From a checkpoint of a small contrastive audio-text model.
Model: 34.4M parameters, log mel input, encoder arch vit, encoder activation squared_relu, encoder num experts 16, encoder patch size [16, 4], encoder layers 16, encoder width 320, text encoder width 256, text encoder layers 6, text encoder norm layernorm, text encoder activation squared_relu, text encoder moe soft, text encoder num experts 8.
Rows from block 12 of the audio encoder, named by matrix and row number. Rows with one number belong to one attention dimension. Each number is 128 + 24 x the weight over its row's rms, rounded and kept within 0 to 255. All counts start at 0. Numbers have three digits each. After the name is the row's rms in percent of the matrix's.
# q: attention query, key and value (stacked) (encoder.blocks.12.attn.qkv.weight, 960x320, the q third), inputs 128-191
# k: attention query, key and value (stacked) (encoder.blocks.12.attn.qkv.weight, 960x320, the k third), inputs 128-191
q.192 107:128133147113168107101123135118096120145100155108128135124146116104160121167091135140073145154100074147105136167126125087121120125127124162098097129123183143100142147125147137140100112117122119
k.192 122:101118172135126097110107122102127143142153139138128112136175109155065142177122109120158117146084143168104124149150103114133119133104135113174112091135114156174193122131133126132130165119133127
q.193 125:138154116138075138109125124158146146146156116099112085098129115120105152106138155105110139151091160115105184131173130133109157104130116105134142123116140121126138166156102093118124168121073105
k.193 115:125152115089145147128123116113130129138113186106089105108153136142126106124146115127100197117119109127133117103113137103137143155170139116128140156115139102122106119138136111126164140112102137
q.194 096:148135112149126126137109149162142131155132116136117125094139121120145147138143129153143150134114140155081157150102110085134132171129138120143147146129089170086138093104114137167141151136080130
k.194 090:100122141120146130143085110102130186093122110135167128116098122111131128108108142132123074101156085122096145117132148102100144120161134186126138123098122136151162130079150105143146131097146158
q.195 095:181101098166095190141161137112121145110153098098149121139084101123111153134171141141175083144116112144102124126115145103131157113076115178126128093127136138142109141150111173120126125137119163
k.195 095:143151098129131176125134126156148090075166138126136150114104153107130136076074132116127139113115105133121095131158145123124126154100102154142073134130170126099177145090126104104093152151149131
q.196 082:120124133159107140098145136098149144113109122146124116131111122144157157154097139102111119084132120076125113122116111070150158099156127147135176165115079107122133130134119101112129138128100114
k.196 095:134122094151148106136135129187143107122143124138128143147100153155119138101122141116146145162150149151168135137090109175157155141108151135160151109139129136160181085140157112126151151120107103
q.197 084:144125127131133125175133103134158103137111085104106105136062116130099094129126135141160148108054162135114143098133090133127124131129178117127128134116129108122148160082144152148121119149092081
k.197 093:103110125089129150136118118123143111199141163078146140109150071112131133150121142122089129122139101140136138145126115107100108123175123143126149105104131134082060093132101141118095136110154143
q.198 084:134150140124140182111112088094125085114130153111162172107156105076131134105124097139110142133140148123147170109107088140154107187139121164149146162117134147108131119147140117115159139108129118
k.198 095:104148137088089155139150144155081122155119126105145117116137132157146129133115103092111127141140104132069107111152114104138118123171156140117104103144147124143148118138126100155113154111136154
q.199 077:159139106145124149104140129101139115134094089108074129145171131130107106159116134101119101100132112102131093117112112122116161126128145107118133171115140126162183130133121122093120116086122134
k.199 090:139167165114102156134125141125104126125166112127143107111167158140133127123082128095115132074113125142138124140095144163175127148125132133149092106144145111135163081150155123151090175135093139
q.200 078:103136147111127176151081117103150115120142100114098131117087097126111092127130099170094118105106147127147160176131120157083095114129111136135125137160126130136120119122120171171116179167128087
k.200 094:180149162099077175152106111142115133118089091129100143116156153089167121151136130092135131157127121122118166150160181121127126163146181151099095136075145153090096110122082118130109090109178149
q.201 082:096093094161158178111137088111147191133191117133146111120074156124164128147172135167115096158123138099184152137122113127147115088147141151102117113176117130116161105145126128149159091117138175
k.201 099:140119166082120115138125110110130146149167092123173120133161159163139096145130148134099154130129125121162137147153086108107162168132083103164153143166156151102120155079135092124118132149126141
q.202 089:133133171131129125126166121150078103081201134135128107128147127145099144133142143142149120149165089143149163141107109130132164140127107119139115153125117129176078150148151123130152135097133106
k.202 099:074108090115148161134103176121135136149113149132138137130171170077140184134133171117122120098114105130138128076131122122116118134156105121149104168117120108131118153112124129141120126150123134
q.203 087:126132116119108113078112125120149104122142128154120120106137113140090161106101154119172138098079153116150117121120108112099141156125151129134143164090160135117127100083121039114086137121128134
k.203 098:117116116159162111170175151149129131110095121182120149140150121159130122103138163141124118122160151153157142126143124115075124130151120137093092108140108111174160091116133151124098125148110139
q.204 096:081151141123162145153162125128141120139172116142151113135157104149202099114099106095137141104157105133136142136140107137168115120107121137113123082167110128090136096162126173070151121105120115
k.204 099:105099161093094166092095149206095095157123110105153141135108100107128163156133121118111119127108116109134125146141115127157117105098178103139134193142116098120134110145140100148123106143149131
q.205 087:096158092174117187123126134141101145092156109139132124116139129135116123120141075119189146140132143103117171190177091097160101124121082150101111152099139145111123120089115104115131150117080159
k.205 093:098142114087162130101153099088073122123075102145127121102130140129128091188162124124081090112147136125149155111075112126092171137174147125142131149173128110171137145145157129116158136106110093
q.206 082:105153124127168109136157126112110093128109159073152157147169152091123130096111129118144132127124138145131142131149122094108136156113152144127160158081123107103097123100155133143129112106092110
k.206 100:164130112136118131167103107187107151104147105163113151086112157128149133098119131126122146142113159162115148151147165116150081117121172161126083074128100125124155136134117148108144133095087146
q.207 086:099148152164126090145132136093134121104129106108138146138128105139142086140169134117078086117148129094144112120129111141123151101150130137147121089092160138145106136122100154148111151117141134
k.207 087:112135118144140132195153174084127130167107099122174102120162161097143147163086141148132119149120118139115093127147113130142127125179130110125120097139145125156107135150135107111130130159143105
q.208 119:102146200142146129149156164117157107095137121147123116139095119108171082090102160120139154140154135148093107082122125100129186141135154083135102128213123130112118156125176109103125123163083085
k.208 093:111111108123136128102139134128164120128117147134151145139108095113118127141129158132116142118119095130097129163106076126076136142183130128107130136127113116166110134101135124151098122103155115
q.209 089:126122170142113126094108074115129118158136153171148171124139181085145162165114109095168119133128137097168146078124135157133097147122124128131118150130144150129089172120182197138134138120146121
k.209 102:161145179153158144138112124134136120108160117136079138160164150077126160130122109124151070139158073128117137114119163136121118103120129120106153145108145127094116148133157081156144102119120125
q.210 098:124160169152115084144127169114145146102160162116078112122124132129103107121119179153143122169114128132131105092101146143129145149094118095117163114092073155128122167117120141138124131155114130
k.210 088:123171098139133145101117099126153098133135118097115133162110131170165129146152127122126108104119136112145182162148155165128118102119112149150112140155166140133124137062162105146128125133151107
q.211 097:154097154128085127140173140134117147088133106124168137146138102100136150143161157110164149162135144115126119160124094137127143092125145113124116153141146145087135116141142150143112117123121095
k.211 092:125132136090133138104102125199101148109132100115103109096098185141127138150109142160135141100112155134137145121111176147132122131127103073153162085135096141139120091122120158108157112067124117
q.212 107:154127158108125155159092094100095133091131128145092134145128168145093175123153105109111111104146169086079148129133138152104127103119125133131152094111151184112113099156132133100141123126179124
k.212 094:191093108152120107157124107145123107128166097166120101159118107138121145120132132117177169157118157110117099146106133116141089122148145105126117118138139142139175122049156166127152097104100134
q.213 117:113172084133189136114112163094110128177075109144082139135139098114088091165121138123085142132131108160127146087113085131112094145119161092167154112120125102129164146089133142146154145087086105
k.213 101:154121141132089154127116104116148091130131104158110148134118151136138145109116135158114141119121128139133153135153125113117165106134110132104129198190101092094105110175105088179098130128132090
q.214 116:140110149136086148163144100163135158141091160139154180130088173120131115131088110154162119126114133100116152193139105142134159114119123151134095087125110165069094126085125133153096148119115126
k.214 107:087123074110101083136137122117157119130082112121133090103121095166112126119174163131122141158141132165157108113111116143121104157137120107119112138137133164183183132127107135132098113146143139
q.215 105:168141134143125137134122097123127151080109062127113119129152117125131135117126098150083118110112111111056108145152161089136141153152112094183148147128175130117107106157124123174103108113103189
k.215 091:144121118131156090187179148108096104132107115115144127109099143167100136165122131105091153115159130112139110118128073127113122129114160120123133139187134144124126148128133117127130137154101090
q.216 102:110097152110150122095116131117125150115154102117141104110130150124141115077151113117121157122140110083126124104129144106138162094143092142110074113166105157183143103147130119127127144154129153
k.216 097:155112117133149154115145145148156111141142051133117143169111123157127185169114180116138176109147106153137165139135111151139136110124114088129141140173136129133127132105157111148126078151125102
q.217 095:110121063084106165135144109173154126156131142138083144157152140110161083094144132069123174097089124158132133133137128112155115154115121148134154145167150188077109126098135141106114148198167100
k.217 096:126106137103104159156121107141078095141170136050122113136149137154073084139106136092140166162122138127145189131137109126167141126155137128151139128133128089104117145111120146131157140085091117
q.218 092:124100139159113093141164143114122127113153155119122156124173160128115127139075107105151122145144101108129131110106124120143136107122116116121136098169167102146153157136102141133147150118170164
k.218 090:110092110134165153106137176148098127137125167084108145135152136114125163072127145130144096124098121149140108115152102119138117133117098133128160126135135128141118121117175166122126136143103150
q.219 098:160141129135129126138151152146147125096148137128125169140106155157124176126145088129155105143133166123169119121144123123128118097144143125131166090123139129153167169114157104088167143105115089
k.219 102:110121089146159145104110127108131153127105137101108160124119121122146121115125156138082148100162114122161139159099096130121113145154160124134120148076081176187156172133128122147114179143139152
q.220 083:097160142125138145114126147124127166110108144151123159119170139118123142134139143109079142151141187113120129168134130153171156135090084116095119144110173159113137143098163146134120127106148150
k.220 096:133141140151109136122144130108163096176160096086155099161143085107105126140164144149143098174106101120130120132102160178109165119153093126106135120126145138109097154107103124133129154141146079
q.221 084:142136131127105138146092081149139116113126154128110111079193109077125103115105124141162129146129123143147131132145077089114159128117131138119116160146118109136136111136160103159117159126151148
k.221 082:155163155083107183127119138120130153150103076141143098113153147092118115131152161138155117135141082139105121132153113141131098109116126160112107118130155115111109118124118139149163137128109104
q.222 094:119130093132110122141139127156160141126125153152122149150077103108136123143104088127114138172155117169146119123135136116115141113130142116125132164136144120128155125118139122135112122168116107
k.222 100:150121176126073171135108115148109156152137112153137096124142153097142148151153157129158175093097112111100113116149124147216088106123095162171168109127105098122119120134166158156162130153124131
q.223 085:171089144155124088164139130114116131126133092140132136124146151098134135135104139104157116089143094101119138107147110095130125092113139089154089102119113150119144093146149134148122140122158126
k.223 090:129115098142151135128077164139138108127132115151086127141113113107094144176128096132148095175103156120136134122110097104123149102155182165120164131124110141138113097115138120124136135150185113
q.224 122:149136101131131134097155124144169114138146151118102143103116153159104106105124126090162158092120113135154153153085152124141105130148129145121092129149099116099154108093131164123096176110128105
k.224 114:140165125119124125143168140131109113152069102121112146149104109135146107160156151115111123140132113130109107097069141147105161152154071149135127111136127102136139134137131096105163142097160120
q.225 124:100127100108135121132135160167147099129102114142130129124121120126098135126101092148165155169101109161150197137122136154152169105080123106143182150134158134140144120153095133140133142096126135
k.225 125:094105088139130157130160169127144125092140130147128128094122098109147160139125132111103079125139129124135085147124140178117132148120119139139146174136116139105114126128127174143156147136091139
q.226 088:183119150167140082148122104129113145116162101122134155180126172132075129172135143108109135125128125121085150115094114110140134169113102103146089093113138149133112137136112113136160128182099128
k.226 097:151116156153123126075145128131139147122141150136124132110141108087135107122111110164122126131105127155139144116120140109139109116148108130132143128165157112107181152124136105112144142151120136
q.227 098:122176087120115100156168154112134132132137112119177138142156107104145146119089133104120111168150138137092101173158124126148103124141110170149136145138079159125147088139143124173104132132131106
k.227 104:126129085127113134083113152118116136042130131152098088130098104102072123162104112168121130150091147137126119139111138101118143114113146113123126106153128099122129099127154112115191130116127092
q.228 095:107128154121133161166141170142157091160151112157107152153165101097147119108123103108117161180145096127115149115112123125123127143157110164102145135123124115132165079142136143083099147137122132
k.228 093:109088118118147137131166138138135106089126068130128164139110135111147148137104123115124098071133133095149088079100128155192091113133140151140157127142135144149088108075172150129120131134082118
q.229 081:173129155142106115172146144130134184131096108124111118180104167088150153135128160147123088177130149144113132122108148136153115130160114112126115136104124111142105170149130096162114158154139149
k.229 097:114156132105166158127113134134086123107155150155121154132116103103114100122122132135134105119106125128142140096142119131131166110117133151118166164161100150081151128140106124139124106149139090
q.230 095:115116095148095143124095134125139061132155106097122132147111143146116152108160116129151095096115122116156124122134114134134160108075136153155142145100180193127122122098131113142096099117130099
k.230 098:180173100140132134130137116123122118151109111109118126136113120126125118143137151103081121130143153148090126130159141131101121102247113160122149144103127073108133153193132112128145167140155109
q.231 094:099120134115131169106155113118145117184155111116136151119140092115152130153096154131124166138113138178164108079139157134153122140129132145133106157107121141107137146112122186160110156133138125
k.231 090:187129141136089134109155063136111079109147103133145157161097119101121140134135135139113160115123145088151106139118190117158128148112139157116136109098114158098104126131152176143121104123110157
q.232 087:143135090138121131092173126086143122105100091149050119105124109119152130138128151166131162084087135109133169111099088122146142131103160144130192125111133166060106105107102149136087103160150109
k.232 098:108134100156144108172140139132103106092117131099120168087182134162136120104169146130128084108101121099118125110156137081108103132160144155110119143127064128179159150139086132089112124113080146
q.233 092:139134168121130132082172141118130149106111091161110123095142101125127092172104139114138086139135097124146137105143143127097148151108107063149062147162126099166096134096160115150146123097116133
k.233 099:132115095128145163152110123112125128117133088084119113132116110106110122104116141111112106153147167109140134118128095076099159118143088112116106126165169114148117177097144110111117138135124138
q.234 081:146142162137099148100118125126107108122111110160137157109134121067137095121182084171115125121146084114163133097121122112098108141086140098108134141134139163116089097154145145099168146148154120
k.234 091:155144102137117132183119095147160113105101110106124108170150134087124120105163120108144131103123105139135130102116134099121130123123109117113116094096124129141085124124151134165102177102115133
q.235 089:134178149155113070123163126099126102124107126102126149124145128112120133111123144137153096127123145090135145131134124139139130122133171133123129108150133137148170164175125138115104128136128100
k.235 092:135126072171115104132105163140148115123189091142090158138150088132131104079095127163119108118134095145139133135126142127099108106144140124148137089108117137114131167124095152147113170123091158
q.236 091:114093143130173125123134112162155141114129172143114148109153111109135154194129115138187144135127137140129151104155132124132128164119112070096114112176091137138174120141127144127152163157117145
k.236 110:121095118124120144095073146106127129124103106121123092185118120108129123157110116168127149162138122157126096085133160108148141099065098119131157176130122121102100121109144102104128121131150140
q.237 082:138121138141148132096131107152167176094123103142112130146161126143087139106129140112095109145157170158104141157128123143136095110062143156100132094104160132091176131134132100152156085145092165
k.237 085:086139182080114105079125150157125128120136123093137118129139169130151100110135168121128113124128128105149124114111094123122150121096136120134130126132083110135152192137118128113143118116077120